Rows from block 4, named by matrix and row number. Rows with one number belong to one neuron. Each number is 128 + 32 x the weight over its row's rms, rounded and kept within 0 to 255. All counts start at 0. Numbers have three digits each. After the name is the row's rms in percent of the matrix's.
# fc1: MLP up (model.blocks.4.mlp.fc1.weight, 1152x384), inputs 0-191
# fc2: MLP down (model.blocks.4.mlp.fc2.weight, 384x1152, transposed), outputs 0-191
fc1.835 007:144166089140128073131156217131095109160117083211130139118157118099155107110200131173146127156098138136122142076123139136158138149123144124099102148156090134134159167106093122124164114080150141082107058065136123144137158145072132132111132107126139111127142127156112120153135105107150085065121097152081122122021138111156145154119124114095100081042140184158133167153076089144105132152186106110169098167088093115083093157182137137148093181108147185199059151139087220156176164127164158111089115152095154115162097110103128162099120095135127115135159100131143115124161160150170089092
fc1.836 077:147136097137160117113172052123138113158068173057087126100146113108132122125172127159130120040179088163130160157124154167152106128159193170145146118101154112124152101125102130116075150145140147140146177151121114113094154125161104125128117121138066104124138171125117119143087128116129112099099148122102126107179126117101068137130186144113103133187123115083150203135098138148153100124156149122097113087116095116161106170077164143124150122162126112130141084072154050109111131142095130136120194115125081113140110103119130076178111121139158154117160234119117096103081106130054163154
fc1.838 007:114157117144109061162170221133085120168138103197171150149121097122138080124181121175128132166080130140145123141125183148132166146101140139111104122143103120168144171091102102145167112096126126111097096046177110162139156142078144144106129142147114079120150097166134109149138082127163111053068107186103110110040135140128167136137144138116091059035123166160137135166101086136080125146174109130140117159100103066099111146184153110133119183103129165174076173113075202161186143124145185146103090125127174103148095132102114104090109148155116077167136085118143128129145156150147088098
fc1.839 121:145111133146144152104108101158137134089121161059181153132121155114153121119122138067127101069157104119117111150203165089089138137155144129120152114105148124159138098084157104140047177080116126110134101175094127095116147137165106095107133127148135133129141142111171107159101174075185116166133116114108117111182127125137093149126155121162161149255104173015114136065127081164108096146109068121126165086108098154144131131088151168089111117112117130102232077121206070084118141115124099129100152113135139114120103085126146182160092114118102128148131184140123132105106099148065148176
fc1.840 006:133177110147108076173174222163094116157143095211182135150109092134148090107174123197137127169093147149155112112143178151126153148095119123109103125121088119142141184092107084170172086115116124127124112049177129141131143132083145131115120155133121087138139125147144133139132090127154081065091083174108101119030119099119137129145127150120107055098112182173148104170100095144095126139154125091148118141092128076096112134146159128115115176096141144153063166103052208171204144136142188151106084122129166114135108133098116138094092135150120067168142099115151128119140175119142102101
fc1.841 156:156141169150129119118105074141119158155108187075090122134110172067135171120187139090167102104185126121156081176203126124112114174076109109130154131141089106147142129121079113083112177152124121122150102227054119161122117059120114166118120087138136150126163144116190131184174176146153120169147132121098157153111114153119122114134143117174136193178087077103102126177077120129115122102104149122093145103177184145094103137131145122096079129133116123091225172136137079105091109130100140155108165091158096070110121135120139140125096114115128104097122129179079134157106107136116112154
fc1.842 008:139150101121172111122156168127093081155143107149150136141140127089157099162199121168137178117087098142137187144133151172148156153133169108125068099159080101115134136081133123110180122072153124134116104047130148118125160141100142162123105096114120104160159143141139116135075052085148138083099119164084116150039083106139131126122132114126129075074166146131139148138127090160091144199168151127139123203112171098092110138189132161095103141114145151168078140135035252177161157108126181103088116168124155154140121160118151124134118146140104090139131058104175141121154142172120103094
fc1.843 009:156163090126172071126173130119113100147151112159179108182113099097160081115204139137171144128072079146109138134136171123149152151150179129121147167149075104142123153066142117143176098135115127116142063031114108148140153119066137146113097150115123116150121166117119128123147106106176131092111135166116081102091123112137103126090164159092100117150154175087150144158077133145122143164195115101178119171129088110096109179202134115116110175110135170196106145122139184154154146094149189097111109174134146132148141088097126171119089117129133124134116082147151144148124122158084115044
fc1.844 014:141143083125135098134165153081122107149132091232117133108158105108164158166139062163144125137079124149122153115072119152191143150084173138100120114096125167162121128169141165062146118074121132116136140063120084144152146183135100092128102060128122111118187113144123143124116091112131100105092116145118127131074131113127192118135165174117163117003133137142137204159141127127099151150117121101151113175130157132112125181139166089189089140175125166147177129102075196117181138114127193123118121083130168173129128126124125084130112186115149089201152124139145155144122141130155105176
fc1.845 006:154115082151125085165216164148119108123142145152150150162117062118168095117192151156151122170036110151103128121129159127112153136156169092121099139158107119120152136078133126149162109090111129139129094030151094147163160133063137150145146124125102093144107118166109151122119110125130092063103094153080076110093145081136122106115166135127099046149164144076120120179110117113108153188196085118154097170125090086092119129176143152145124164138148132153086170072129197172135144120130175146123124166140116136144135109110086172085096168115101101098164072131155106120149174148153134084
fc1.846 006:154132090136079081130198191132128146094154119069144119199121084135162120115192128141138151169097115143101146107183169147116083152194159100109091126129107123152161138064148093152142109127098116160104124068126107146155159136080154181114121132136117079127183155124141125123134119127139072138120111153096092124115134117154122107104144131149087052225113175082090106196156102117121126181202104114148115140176071092085158088089169165109117148132130175117102184079063189197171126107135171150139057129125124134130128140138067122082116185125106122067123026121135132136136167114143126091
fc1.847 009:136183111150148099155168173137094116168157091213152126160104095117149047144202120150138122144058101135160108164141170125138182146110134130115095131162124100133136153079124096147133114102118148088113049044128103134112144118086143136111117161154121094136164173144141113152115083126140123076110123188106114091077108110132134162128115138099075081086148199099123152144078104140089127165152126124127126168071120095110108161211146095153128148092133146162116161145073193168169177100127201115104099139138178122141097137092114127119097119144087064164129070121152137154116137139132123104
fc1.848 006:160142098125131076146187172109119114116132153121138151182134074144159095087181163177134142148080126142102137097176154159132122146181147111108107147173099124140186144082107125155145099145113127172117137047169110144146115114050190150120117121109116110128135118135131143116156098129150085097099100145090079119087132106145117125115162126135085089211132174101151124192112104119108119194206111094136139173135089060082137119144160155110116152119129152137087144094120190187185121117137161120112104174144107153131105119095095176092111139133128113116135092085146107117146178131132136092
fc1.849 006:152118096121106084153179216153137118101137170150120135163144061160171108114188158170129151158119117153121160110170166137112110150185133105124088137181097121138167141080116112140147119173102123129123097050150126167139129087066167139105125142131126107127138151167096114099117094146161092104114100170105083110095136084138100130107174133129098062197152133102120110161098125109129127196177109116169138128121064072083126103139168148129098133116146130155099147085102167189149102112111167143133071167150124136149106142117099177082096151116108108115091049105144108149143198119133129113
fc1.850 007:120120106117100092149181230143109107159128131179119127206132081167172072121177158172126143122087116150122132117187162161107132121158145136100122156164119136152142167082108085150167104139100135137135092035100129151136124113063187127112133118132089112157139135131110141131141062132184097088089099176112115124090146086141140122124173132148098055176125171125149127179147103120107150216193110087159096116116108110068094122156182151128104185100157137151093152107093170184186112144126156100108092185124125164160098133127104168090077127140119111138142094110125129141124170128139125102
fc1.851 014:130219088091113072125172111108114150189089109126118137143122128151157116174151103124115149102068130134102114114095092067093167127131116127148095067144114102140138147078147052108190114045087076098110137087180141167112150132149094136112149129123136146107130053199128093170135089135143097100189138165107122134063165174120143131084106141105205105117146138163101172134111116128112121138145115115085120146088123098099134130168154082136105132170157123190135141097082183147137131114120150156120160079154146169195117145095076150108099164135201055155120133144175126136155174172180108168
fc1.852 005:099143082153126127172176221130123125187154112175126155116148110132118091076174144187119114162081135154112126115107156128138125146145102114123113126162117153104198120082126132126192141065108123122092099079181098154168179140086147124115131122108112067145137124141151128138156147186168092058089116167117091092048148091172152149139128114139141093071142161176108054127098127095083109118171100140138130141062125110097126088105121121137092114145143152142098124093083225144139157128100141144136094133113161161142139141114147137088125154117080102138143102115120145115097157167207133100
fc1.853 007:083171107145096119118151232141118113201108072182108158107152150122180106118153148175116108136126159098143134136052141174142129158136174123091113093124158142131156144116133136113139128053168153111059086123160128170130186172157114142136113129169176093150139124159092130126169137111126119089131112150121105088057101195161174118139131159112151116006135165189106097186126165128106185159104106107164133174082110090127117108144185122147135134120190162169154137154077143108163123125150163126114082126133132135099092114103118121087122117147133098178136111140137133080131153168137088117
fc1.854 011:176148136148169133125142123145151125092132120111116147140101113085114156150108143192133110146146106136127142113077089175133121170119145158128095090084142143090074163065109141136103134148144153137175193137122166120165115162096147098168136139136142110137135108108165171141128114099086073117138112092089129117135141066141101107126124165135092157045114159142135186174116184156140152092149150114190083052126095124158101123096098080096037138129125140167195143169115121126129133069174177077121092083092152122071127106174061076112117122176214112095071119099159144085157119199184128141
fc1.856 046:103040131113181126111152103158140135166164135098160105090123038157095113104192105114140092122138146132105133037152186098101082148119115120133118119135162152145117121134116116169102112173165135155161156071052166169087140159149098162151131115125101109118117159141116120117114126110143189120149105150151102085159138101131127106113080089142071157189105099080133136080088126144152138157126153159133147096167140125101128075124112148093186142149107073065113135119093131163045130130071122143135107209114173144123093139110138043175141110096100156122127154081209128128135153135130159165
fc1.857 015:156141113119138136121145144122147145127161154123110101178133119171163109101206159194134146133121103163107167153241117119113088115152147115099132142093107143124119132085113125163091112116093200152094120111080140144133130158073182161125100121091124095145164122142122136143160072093161133189086079120113090142154139130114102124148144112131100048255104160138149104151111173125094141167145120147133110125173115106112118065118101177095100118139147144082103139161150130180152106119102179077118130093093109152149123146086115224136112114116140104138139117122134113145115167113073119134
fc1.858 009:131133131115094085130171154137113124101155090144129145206113111107154115088215118181147148120038149142115184115135122092086122130155159119132136132138129154153167135060119115157112068133126144156117077079096135146160158132088172171104115129060128159140117160156067106140176120083148059110099101136067105129111130079135121109167162131144115139246138146133098113162136102165107106178162111104157101136150100124068109115145122123052142111124162153175126096106115187151192117128150171130100097101136093107151140125144116180100150111123150101146112111127139123138149152195095151034
fc1.860 097:149097169128178172098116066157103170143120172059207120167138142089159183115223127072137078145161180122137068133143078110098112122145129128124133115123154100136089117161113130104151165198120185104087105176091120113129137090121126148128111139167144156111124154096122126139142126116110111168126118173109100147115056143117111099145128153143161149177134053104119150128104140105140127166146106084121120079129126148145092148115121187009144140121166149099148099136114129082053157109140105127139111155131102134120083137108196152077126108104130154099085162119134133134119102081050154133
fc1.861 018:159130149141045119105170177140125109125112132126131135137123132164114139121085107184096150112124143138142155155107140142084110147110102110125057099081120157099116139135127091100182167097172180108106146134214135140086140133127180160156144159126126106147073124154092158153132108116124122130143112189063093105159106175174122133152144108158086110076128142125114132162125141147114106149162127147160133182089066132117115092118106128119085096144136128124094119149077151184069118061111085141153106114156163112113112110153087059112181154053128168139142115109122125154144149114214091126
fc1.862 005:133137090115145074102168169101111128118163158111154151178135096175154101105170159209141126139075119167097140109169129160116119118155124069143114127114110136150148164078096147168134089108114159131157134088089094132175124116083146165142114132110086152171122155139107170137134085093155098118077133076116117172087127046148134099136122136114061145218132203138112128158119160160125119172180122113146125161171101124080113085168162151098119121139137108122118146098050234180179139080131134082091105164115144118139130104124110148143079154096109123099182078113117099165138158145132141063
fc1.863 264:117116168145189100124121075131137173137149139097100139112094122109134129146162110148131163098146157125119115108160147091129121089124168159133150125146103144162152121152080105114063150086126088178108143192104149112111079089147073164129119114172133138134149070153174150143083165158094109113127155125105085091133187153115125111156176137139182179227122112050123121126160138126140143090119134177135141049140126107146140092097131161137163096094090152132162143138231129084084112122092172141152133118145139124135117126135129136144129115084130068179097225122086122152138117106074139176
fc1.864 006:127173106140114086154189205132084100176146099203159136146113089128141068126166111170132120161061123153143129125124180141150152131124147133094098131157104109156152165091102106150163105097127123112105073057156113150134159151086146147122142129141115085131151110175132124132145095119138100056088091181086106095042125123152143154128139139111108045024135165154128147172107084128103108167167102113160120174092097073100107159188150126149118179105144169180084170110066214163184145111135179129108092140126158114148088133095106111081092142138109081153125054117153129127134157118158099095
fc1.865 008:159106073126152111136183131118131139093145160136133143190121072161180100116203153184127149138106101152124119113193175158111109146173150108124090145131112116123140125079107124169131101118105161156134118055110105135139125101062174163117114141130137130136128165135102128119111096140180081133118126169080080104163129071138118100112156120134076082255146168062113114172113147135108129186176102126140129113118084084098138078155154134108142135121132110099122162085122184171121119117115149106126069168134120167152165121118105190122112122153075106110126087085147116170151151155084129149
fc1.866 044:156138104128162152107120178068114144103110136216192150161107163122145146090138086141133122102117195126100088098091149123095176131172180096128139163082129107138174132145096095133100116116138171081112094121220155092101074144151071137131113153098090158078202092176114165145135179107128137100079141087051122102094148163136069115124115085145084167093099097107176093117159116123142127195157157176132112107165101153122160140113130130158138093128145136153139134150056147116112148141130108115139097086136222105083127121083149139087125151178110118149080187100166154101099153123063148139
fc1.867 009:090202110144167084137176162121090110180134090178164107144116086110125058123174111168108121143067117127141117139157155128157158136126152140114113134162126116162136168082105127140151107112111134090096090064071139147126147134085139143120107137132127089146170149155116132150144093125172114079108105166106107096076159117142126150156135141105042061127136174141124167176082108166102134180137121117114103136101107101080106157203164107161108162099128160167097147126058202186194148120127211121106102110138181111166111116092133111089082134172108080180126112118131132133143153109148118082
fc1.868 090:050065094146132134097094101143133116138152148120151087151078205085092172096118084108094097144169114100138195119115120138138103144135125143113173147087154125100122117130108149157115094170141091101110167070094099189139096162093142137104116191132161103133133106144166085139123108077106153156191151098147135199149163115132138130146129078123133160188096128133137110129123114168118080177105132159123114114146093108141146148091094154149184114157168154092178138110210094147093071110154178107118113108151075101131132128143129152169126179146157088084176154143148095114112128100105077186
fc1.869 006:146182133138099104145206199117097087124128113180093161132124077122155123094160168184112112164060139123130138159108105103102150135116119085120058144125150116153142150069114129162115101020156150115134092088177076127149164141141120160120151107140154091122160118184129130167118092143151122044087093122147092128008143097151145133136115117119153091035097172200110161158123090120126133160148150105143102176125134089116072126166144113141076150104149143175052114131016211131158154117155136115124162124101174127172112128154120112124118132142104109172171053167142121154142180146178123145
fc1.870 159:149126093137134126118059097130133142090170179078101108132146116116133142096162108096113119113170091137173132169139126148138166134152106093155129131133160137127182129095120126132122067194100150151167104168040110167176133055139129128095108151087135138110144140124188129112140090118159156216106123113117141100151199134124179109131129135126150159207119110083087044087139068148117148140123122128099087130153104150124084147146129176103162073122125099124161151136236105091061149097106132131094110140144115147123121139142120186173138206081097092151132178110106148071114127158048149149
fc1.871 005:146109140117020117167118222155119140160114164141117138164137094147171117101096108119093169192113151133100123139096146165093127172130134102118092117102142120128148137091119101149203125106112137117114129081255146129154187097131147135120098129139139075109133152159146147132122108141128058104105119161121103123088113072137133082064162110174128085054124103150116118162151147084139123147175118121163143128139123090126164063134150173145091155192149134175103122081067174128158130105139103119128056090108150115127132121154069092105139141099078077111132085124175113168162195179172121126
fc1.872 007:106138148133084074148188222116132130099126124144066158153181065164136108124123151142132102141086113142140157097142180164074129130130149117121089117155129120142195161107106097121208133154126105142086135128179128149147099102102185147108151148148106085132140088095104122124173085169141118130122113167115103123071152153143113113138159126134139067063150171148120125189113074082160094172164138109188151149159020065099100111084142161108112157154141145177056158117091155180147111145100144107129079138145154164152079116112118143137118195120140127120138090099170099159123140158154134112
fc1.873 006:130159101123128097140164173156143105091124117180161113177147090112145126078171198165110172183106095145059132125175156137131116148175122097112087137162098111120175111055103120164169112102115151143151124062145118160150145097053191126127110135120123114161111124145146138137108089115160116108087076129140093125094125083171087120133129145130078106172124138092149120164099109115105132203220081112148134161121099129090125115177185155102103155115126146135100113115102152187186120110153144110130118148134095137144124132102085189112082099129119133138108082114118109139139172132132106087
fc2.835 017:108158114174124079143116169095112118128090123190116143163166126145144107113086123148159142131040137112087124136087134125108090126100117103095047118143129153129141147100115126123187117105147115156085145060161119134125115197136151082087104115091118131129132110130096148100162090122141117123193122112137109154074130179138133135132141123099104088000111186172124183143103144160140116124134164105148059177114103127113082151143126112176055140163147159196118128165090176162158094157109110108169081090145157112133127106165079088103139158112106142131130075147183114145139148149217098111
fc2.836 078:151085140105201135168134139183168102111114052073167143141113141115157187165157165050154117164111161187156129079136109143146089164129119156080166185114145104118126123139162076112107158145122130128124127178074150188140137127140134108171172139161130109118067152137152133081110120077124126163126111100147125169124117188101169142157078136114064187137147112192121069108124146110100123116089056152096105095109137064151192163104099099126162122117187177074131122148102070158112154148150098115131096085090104111178208125106175162106149127106117086110096111109055134110101108072082172167
fc2.838 017:091163122169135105140115175097097119130088123189109148160149111137143087116082134154154149128038142108089145129075139112112080126086113107100044127154142143140149140094119124125181105105141102154098133080152126130126109199143160070087094108099124137120131106140086138106154094139132115127186114110137107162072131180145122137126137136093093089000128186174125188144106154167140121137131180099156053165116124133110100155128133112180065133155144164196121127141091172162159083155114110120173077109157165107131112094165087070112138150111120132130124056154171128159127136157194106113
fc2.839 120:174151163086165116143138117136120128132151131058160091088145113114120128167196172088130122157154171148159097120138150134163098144117145085185118132157095144130182171151134097153123114207076134101196126131071115097180184105147159153152162154093093120149144159114179133145138138104102118158109113194145121100139143133142175097187067134118070146145124124159084138182142168127108167100120147117084098098156098117170157114113124112096119140070127111085057144118182119161122148102121160137121201142120153105139189160150141076165131107142084102079050125083098122127075155092181123122
fc2.840 017:083153123171121093130112172094101119128089126191104148166150115140150096117080133161154149129039150108089134141077140105110090127088110101103033125152141149147148141099109128119180103104151104149095135084157118135126108200139156085092095117100126126129128098138089136108149086133128117132190129106135105154070131185139118133130132135094092093001123190166110187132109154162141115133132172110147059169109122130110094154135131110183063141151144158192126129141093173164163083156107115113176076097153171107133100108161082076106142153118116137138129055162170130160130141153194103109
fc2.841 170:107123102097187147087072057150145128090147118145111117104148167153154153145118149143105160160176160136163113108125107166141122152140120108102141142100156127125157203141160146137077120149109140072165085192142133098103147112085107185139084140169157114101150116224189086099105178046099109148095118119155122104142132127108114127063055126104137147157150125173111153141164165117152134137146130088108114157112128135103179168157133107127202133090144100181163061157170194114150176132085171167191141146136129203183118146150143088141086115175107132192117146067169139118068109062082089148
fc2.842 017:079169113178120094138121174087099124111101120179110164164134128146140114111066128151167144150066141117078124129087135123104114095067097107109054121164148149138139139094109143140168099104144104148076113063149125133134104214140168087118092105111127132140142120142099145108145086120145099140194117125145124144079112181116098134118127142103118119012143167191130159114099178171166121106131176068152069186134107110106089182136098124186078137130142169206147114151111159168153082171135083109193087074153154126145120081152080070109137150089111146137135081142163138147132138138225095105
fc2.843 015:111150117176151066146106184101100147125079112180111159159175127150152123128081136137155143146055128109103141132095130116093099138097123096128082120137144151136150131077105104114184079096143103173112138060152127136106117184140168056099096116068123127132122120146094148073154075106134098137163121135132118141084120155136097126112149130090074107006114191164129172136121120164122121131106171106154078144111109128125096159147153113193041149134143148209143140151135171157179087146133136117141077082159133099148108079166076101117140150124116128125156076136166127164146125163175111108
fc2.844 021:095147134192175101167132141122115110081095139192124161210134131129153105114104150147172179115061165125072120115108122115097087141085106090136058114169153169120126150093126152145151095078142122175048166110103131133151091194138126135070080110115121113116154119146107136094172090142140135126215131097137140146092159162148119145126144157069076123051104161125126183144105157149142147147133225089164034147128142159113115131147128110149071130137103176189081105095057132165163080160129141099107086107121166087100155104144114120102153137106145115098137066144171097156134175114214113108
fc2.845 017:094165128173133074141119177105086120133088114199101158160148124139147113102082132141161149137043150117103144146068130124122089136090127100094055133153133149133154124090104130115177101084156108155101139074178127133127122195147160083087099133104128119127129106148094148103157089130133110130175113109134111156065122172139130142129145129097103087000134180166132188137111147164128126126130170109135060168117106119112089165135117123172051145154136145193117130146107171162160086156108125116170065094162154108129099109163075075101125144117120123143147055143169117161137143152210101106
fc2.846 018:099167127155124081128119191103100115129085118201095149177142125155149105114076123145168148144034149118103141146069123128116092147105113112091052141160128148130160139093103136114176110101143121153086132066171132135117112194134158074096093125101130115125151104140098137095167099124137108116183114105147125160072126172145138122130136127099115091000145174162135177134116153166142129116139166109138060169102096130108091151145123119168066157154134146184109136145096176170152092151107105095155069093154154103118101125164078089110131149124122132141127049146174137170141152145206087101
fc2.847 015:099161113181144070134099159085104115119089131185114152158177132128140092117089135161150149142034146105086150148104122126117090127077109090118058110143148148146142140084110111136179091116132089151112126072143113148123113194144190063106082103090126151124127096148084127094163068134125101110181134130137108149068111154132116120108140134097096106020139171161131188148108150173147126138128171090144046150104126138106090173130132120197068124150163154198139132129117174167159089151110115107192079096160146115138118073166092079128142147099121136118131073165168124147136146170193099109
fc2.848 017:097163123167123079137127194098093110134082107196105152167150128144152109109074126151161153138044147113098140142074131124117092134101118105100062129141130160138147132090110131112180112093148106160090127076176130131114110188136148079101098123098127124130148101141101143102159096127134114110182128101143111149076128184136126128148136129106111090000140182171123192131109154163138125124134168110145069163108102121117092168145122117177061141152140160195110134146098172167153083154112121104162082087150160108127100113161075076101127143113124128144138049141162126165141139147208093099
fc2.849 016:105176118177130088144113185107098121134089112190099147173148128151152106102072132145162144143044141117097145151076125131110085137087115098098048141142128155144158129097111133122167107101143098159077124066175132122111120194142164077097091123099131136127144102139083140096160108123118117118176123095133112151078127191135137112142128129103118105000145174160132178146123159152136132119144166111135058151106107128111074160157128124170065154149141145190123144145102176170139088160118117100170078089148151119125104114157069074115129150110123128141145053143162124156136137160210099097
fc2.850 017:107174113176137086134124175083084115135085109202102154167162137144145126111080118151153157141054151103098131140084129120112079124101107100092057126158132153137141128098119136133177096087135099151091135074165126131111103189123160072101093117092130126122138113128089146093159097123124122118195115114135107161077124183150125135139137138102112095010133192149123188133113147158137125127137161115134072152113108126108076153155133117182065154142135157189109134145087191174156081150125120114167074094138145112132097099165080081121127147115115139154140055134159130159140156151202105095
fc2.851 022:091156120172141127163119159107094141134102123199140124129161112149176100136111128146168149169063119098118130135099146111124071137101089135133092099162142133128164148104130158121169113099123106195072175098159102112135110176167200086110108099121130139122119113153116167125124111136128099136182148099126084106092154204133115128197128126106091121030122163191148165153105081176159125128085213093129072118107100108122076150123154130192070143116114152154149103114140138123158087143115118120172117116141162084114081125195090081121152168144154130110171061174157129156126129128186112119
fc2.852 018:103168124166105093143116172097087123126104116194089158180156129155136131105071133156144132137046140121111132132078137138108090127093107104088058132163141143129151138102101137120182117086142114148102138080167123130111102184133156095096090117095130117148130109137107147112158077135123111128179122112145104162065125184154115136133131152111118084000124179170124161129113150161142119125132170115142047158105110125116086163144125107165071147154142141178099129141089178156144108159127113105175079100156162098128112111151078070102133149116115130148141053150183133162142163150224101101
fc2.853 019:095182123164132086125124169093114114116092118205110136167165126161124114118068112148159165135040148105096136131064127133111097120100110112106050118148145145132128140097118133112194101072147108142098150077164139119119116173165161089101095114083137111123138121145120139108147075139127117130182137114144115156076132173125119142123127137107086075000117177174125165136112151146149117140131173107134054161118121147114103156135129117172058131166157161205103127152109181164160082162112112100174076103149154109149109090146077089097143151102117135136138060153179125159158146140235095105
fc2.854 019:062100107189151062159115145121080092118099104160115139161138131142161107098081136121169149125045150134097126126120137116078105106096118112085067094155163145132141159118128122088166123102161108156101174084127089126137088178164144095108090119085127137092159118124079153106180112141111098163162114073159121127108164179162092161113128098121159102023132128123119188135117139144109133114150201072176068179123139143116096167158123124162098153147133147201134133161084162174174101141142129111128117098161187072128116102136079075104153138124146123125124046165188113138129126152203127120
fc2.856 049:142141118122120137172149076136173056155190117118130114098065102147060082157160102087136091166086135117107193140142118151118128168191167121134125093087210074140087118109141124108160192082189096098155093162097136172121125129102091108171151110120193174125138120129111109143075103115174165138148121127122165152107163098120139076151131147160142115119176121167140068102171107155165115088111095152153123065115191131093097146051126161140130147195193097120046128133071157099074130101146090119100154154105117138120144152108164136160147123106110138083123170166122123183106147184115117102
fc2.857 017:127161112142152085121099131125135098086079127162123148168134124146158074117124143160181165099090137136053090153094158095126085153084092140146089093147146156132151156133119126155138118085153126176076146119124128135110102185094195092106073131088140149122171087119078125094156048125118151093110125111122122162105151146173158104126142116114136121087100193130142151092106145165086113086160140126123057165133092117121093156173130107151068153105106167137153134163118143185137053088132096089126109070144159094128076147190085099180125161108145121146171113089139079195114157153204092136
fc2.858 018:113178132163126075137110190121094126092076128194089153174151112145152121103094122139166159134046114102114129112073125128128089134084125114102073152134120122161116141104101133119160077083159108177121131076178119132094130176125164082099078114090155131142151119141076170096137095128108106131165135093127113134069126194152121136108131112102088104015133155172123170130108136134142128122123182116135076159115114131103073150151124101170087159140156151168115123141117188174165089176105126081149083082140166113138104112163107092112134154124137150146150074139175145169142139144198103111
fc2.860 102:088154135169086160116115122093133121117137130184145087031112125153105161097131125113113142099140151136169153081176137140154134160145106139168136130106136132126166172190152123181109113104117115144119144126107139142097091127105097105178152127214104132084110102183152148135101188183134136106134143144146122127150150095112190143097124128134165129144124171189133088170167056179107089103142052149100215142129174160097185106080107140110097092117134109096132129112167102124129158166130096155154121178096101157111132158136159121161106143117128138180162091101073107145173098176051071112
fc2.861 021:125141116160152164159107198158073120111109146156120096131156082161150124095139123164148108147103162138140104132125163070075099143118110115113064131219107123111121119103121133156156062164119071119097167157102142110098076171187158056065103124161148093073141104131056142151134140165088125129164116100133149171066162117137048151113176165106109103071095155132163127124131148139131127103139150163180055143143125137093087170069143109116095131145100192149141131137159141124146073161080144098180071134142165127055113092155109084111136125119129098084078081118164107123121102132136151148
fc2.862 018:098165115177115082137121179110085111122081122182101144173147134161126131108066117149164148139037147105111134135070124125114101129098125110089058131152121159128155137087099134117176119077154122153088127078180131132119107186148158087097097119105131120122148108135115140096162094120141122114186122104147113141060135175140119129147157128115109085000141180169134172133106161155134113122122177121122061166106112110112083163148127112180059141155149148192113129145108180173145085165114118103169067088156164104126100119148084084099137153105121143134152052142175140162137150143209101106
fc2.863 268:177086121134206158114102120128119108095107153110138143086181059145127151160173093117103086098194161131160028146147163154069130118118148144093127118109102165150128114126164133060108186175138149107200138104129035119144144095119127118110157140129097094136144142074115152080143119077178116146100120116122151120183179149154190145191145091115119129154102063127113211153162093109106169161187127125118123145139103105133096140098133119070169139113047180142104105126134165147171139086143171131116208151095148148096155103145178139111110142106097166122141116086126139084098109117148229129
fc2.864 017:095164116167136087143114169094102121126085124190107146167155123139153098108077141157156143133030143106097139136086131117110086126098111102103047122152137151143154142095119122122182101105144097154096143066152126134120107197146157079088092118096121131129134098137088143102157094140133117132191119113144107162069124179139130130128137126104097088000128183167129183145107152168136120134133174101154057169114120140115088155129122117183058137154142163200111126148101171167166082154112113106168075108148165114129118102162089073107133150111122135140137048147172130156132149157198095098
fc2.865 014:097183132165130080131110184105093111126081117175101163148151125146138089111091113141160143128064137118088149129083128118127097136094126094093057136144130140145138135089107134124164120111150096160086130095170122141108114186111179078092100125106127134122149105138091140091174072116138127118169126103133118132079143169145124126129138136119118110000153165149113183132122137146147149101143163125141070153106137112104074155137132126201055139141141153196105139151118171181159071152120117089160079077166128113120090098168064098124120157107131118143132060137165128164131143156210097099
fc2.866 056:128102127112088146140116125123084124097142132165119171190216176162138096127082080088090144122137130104124137085113183125083136101149082154139138098151156131103128075135145144154162157148156120140160142166111140155148121167097148124075117128139142102160063138182092134137138130174080074173154127118142114165093130116150082164105139082110095088052127156131176125073114072133092111151073135135232076170208156101126108157111141122098093173147178201154161126152103129164157102136099139114151053124143089190074126124122066118134141123067134101120118095142119132114125114119171102093
fc2.867 014:099155122183147072142105148091110107114088121184116152149176127138142098124101137141150138136033145104104133147106121132098080139067094084119050106149143161132136136090099092132186092113145097156113128067132105137113113185132175068117081104093133150124128106142093131085166081117114099105189140130124103169066105162140124108109141122088095103038127170138128213140100138171148119141111179105124078159106126140111089171122147108203061115149168154174139137137112173179168087150117127108186092104151138118141120091175091090125139141117113135117138082160189104150131145183187104126
fc2.868 099:141168153130131133176120106128162073137072109119135143175129099141146146137095119135106127109147095105129130104137119157144134134110146155172157120170112151122139169155121169142169167049148087125113114161126175097116135089091124082116126120157118160145159143109107114126157114146126084184143133143087164076157110071146042071094089115125173131089171092094153138070170093094171115107071120115126151137180099167176144114142165115075116113126110137128103113090138111119100208152219138083083126170101175148179107121123079107129118113134153163143070121096153130114098142137065155128
fc2.869 019:101167111164124090139116174102094108130096111198097148169153123147141114120078127157160146132027134105103135134084125135113105130108120112091067139159129158125152139105103126120182109078148106150096137079169124133125115188153152099087089114098126132141151113153090152105169095136131102119180118106122112157075123191143136129138133135113111090000129171158129168139110145153142121118139179106150046158118106126111097161139125124155066133170142163198097123153096177168155091153120113107172067099151171106111116118155087077095140155120123124125128044149171146163144140143218098095
fc2.870 175:151106129126117169090121100131127105105150144046115170148173209153103156165111178144148121178159155124120047091135149137077128103115083146119113162148059070127152132129149135171100137143134161107179190107155120114112140091150104167137124098170098118109129179120097115132112137125089151119146093163085118092166088127161130106096153129083096114100138154072185101119100083074093113143164125132130117096137087105132125134140130149142193148124188108156157084092129118162112134117170149088154157116099164196060157096126140103162091117106150173067068084103079056126157147094129192135
fc2.871 019:097156107175121099130116170097099111118081114187093152180139118149148113125076113165170156149037146118091137148070131132106096131101120102094045134173133149131147135102117135118176118095152116153100144078164136138123107195140156075088106116102116120112143109131090139105159103149125116123173108093146124161075126179142119135123137128102105092000131182153121158140100167151147127144140178111162047173117107132104094145137136123164071139169140168187108136156092174170143082150112111115158074100168170116113120116160089072103140140125126136129126042141174136164140148154198097108
fc2.872 019:107168122181108108141121187100099122151080118202122142175153139157143107097056127140152144143035165106114136163088133120114093130086100092091065136154129152141149129114127125137165112106156111152085152066155132109112105190138142078085088116102115102122149091147082144102176095134115116108179117086141091150097126191144141128127137124113124101009133183172128199146119143177117122118150173130144062161109093131113076149147111105187084148158143134179125139143124175150142073162105116104157076096167154112124110120160086089113127151130122148143134056145170139179149124154206098092
fc2.873 017:100166131162121074132116188111081115135097111198106133163153146166154109115080126146148141154052140112097137143087138147122087115106120107104052129145131149119142138085104132122179110080139111143076121080177130118119125181133163075094096110096141114134151109133094164103157095121124114122185120122145113160080125171135140115137120124106102087001122189166138172135111146148141134115130168108136071161107093122108087168160133114177062157149135148197121131153106176179155079153108120102181072086154158106138099117148082091098124153115121127134144051153175124150134136149222104105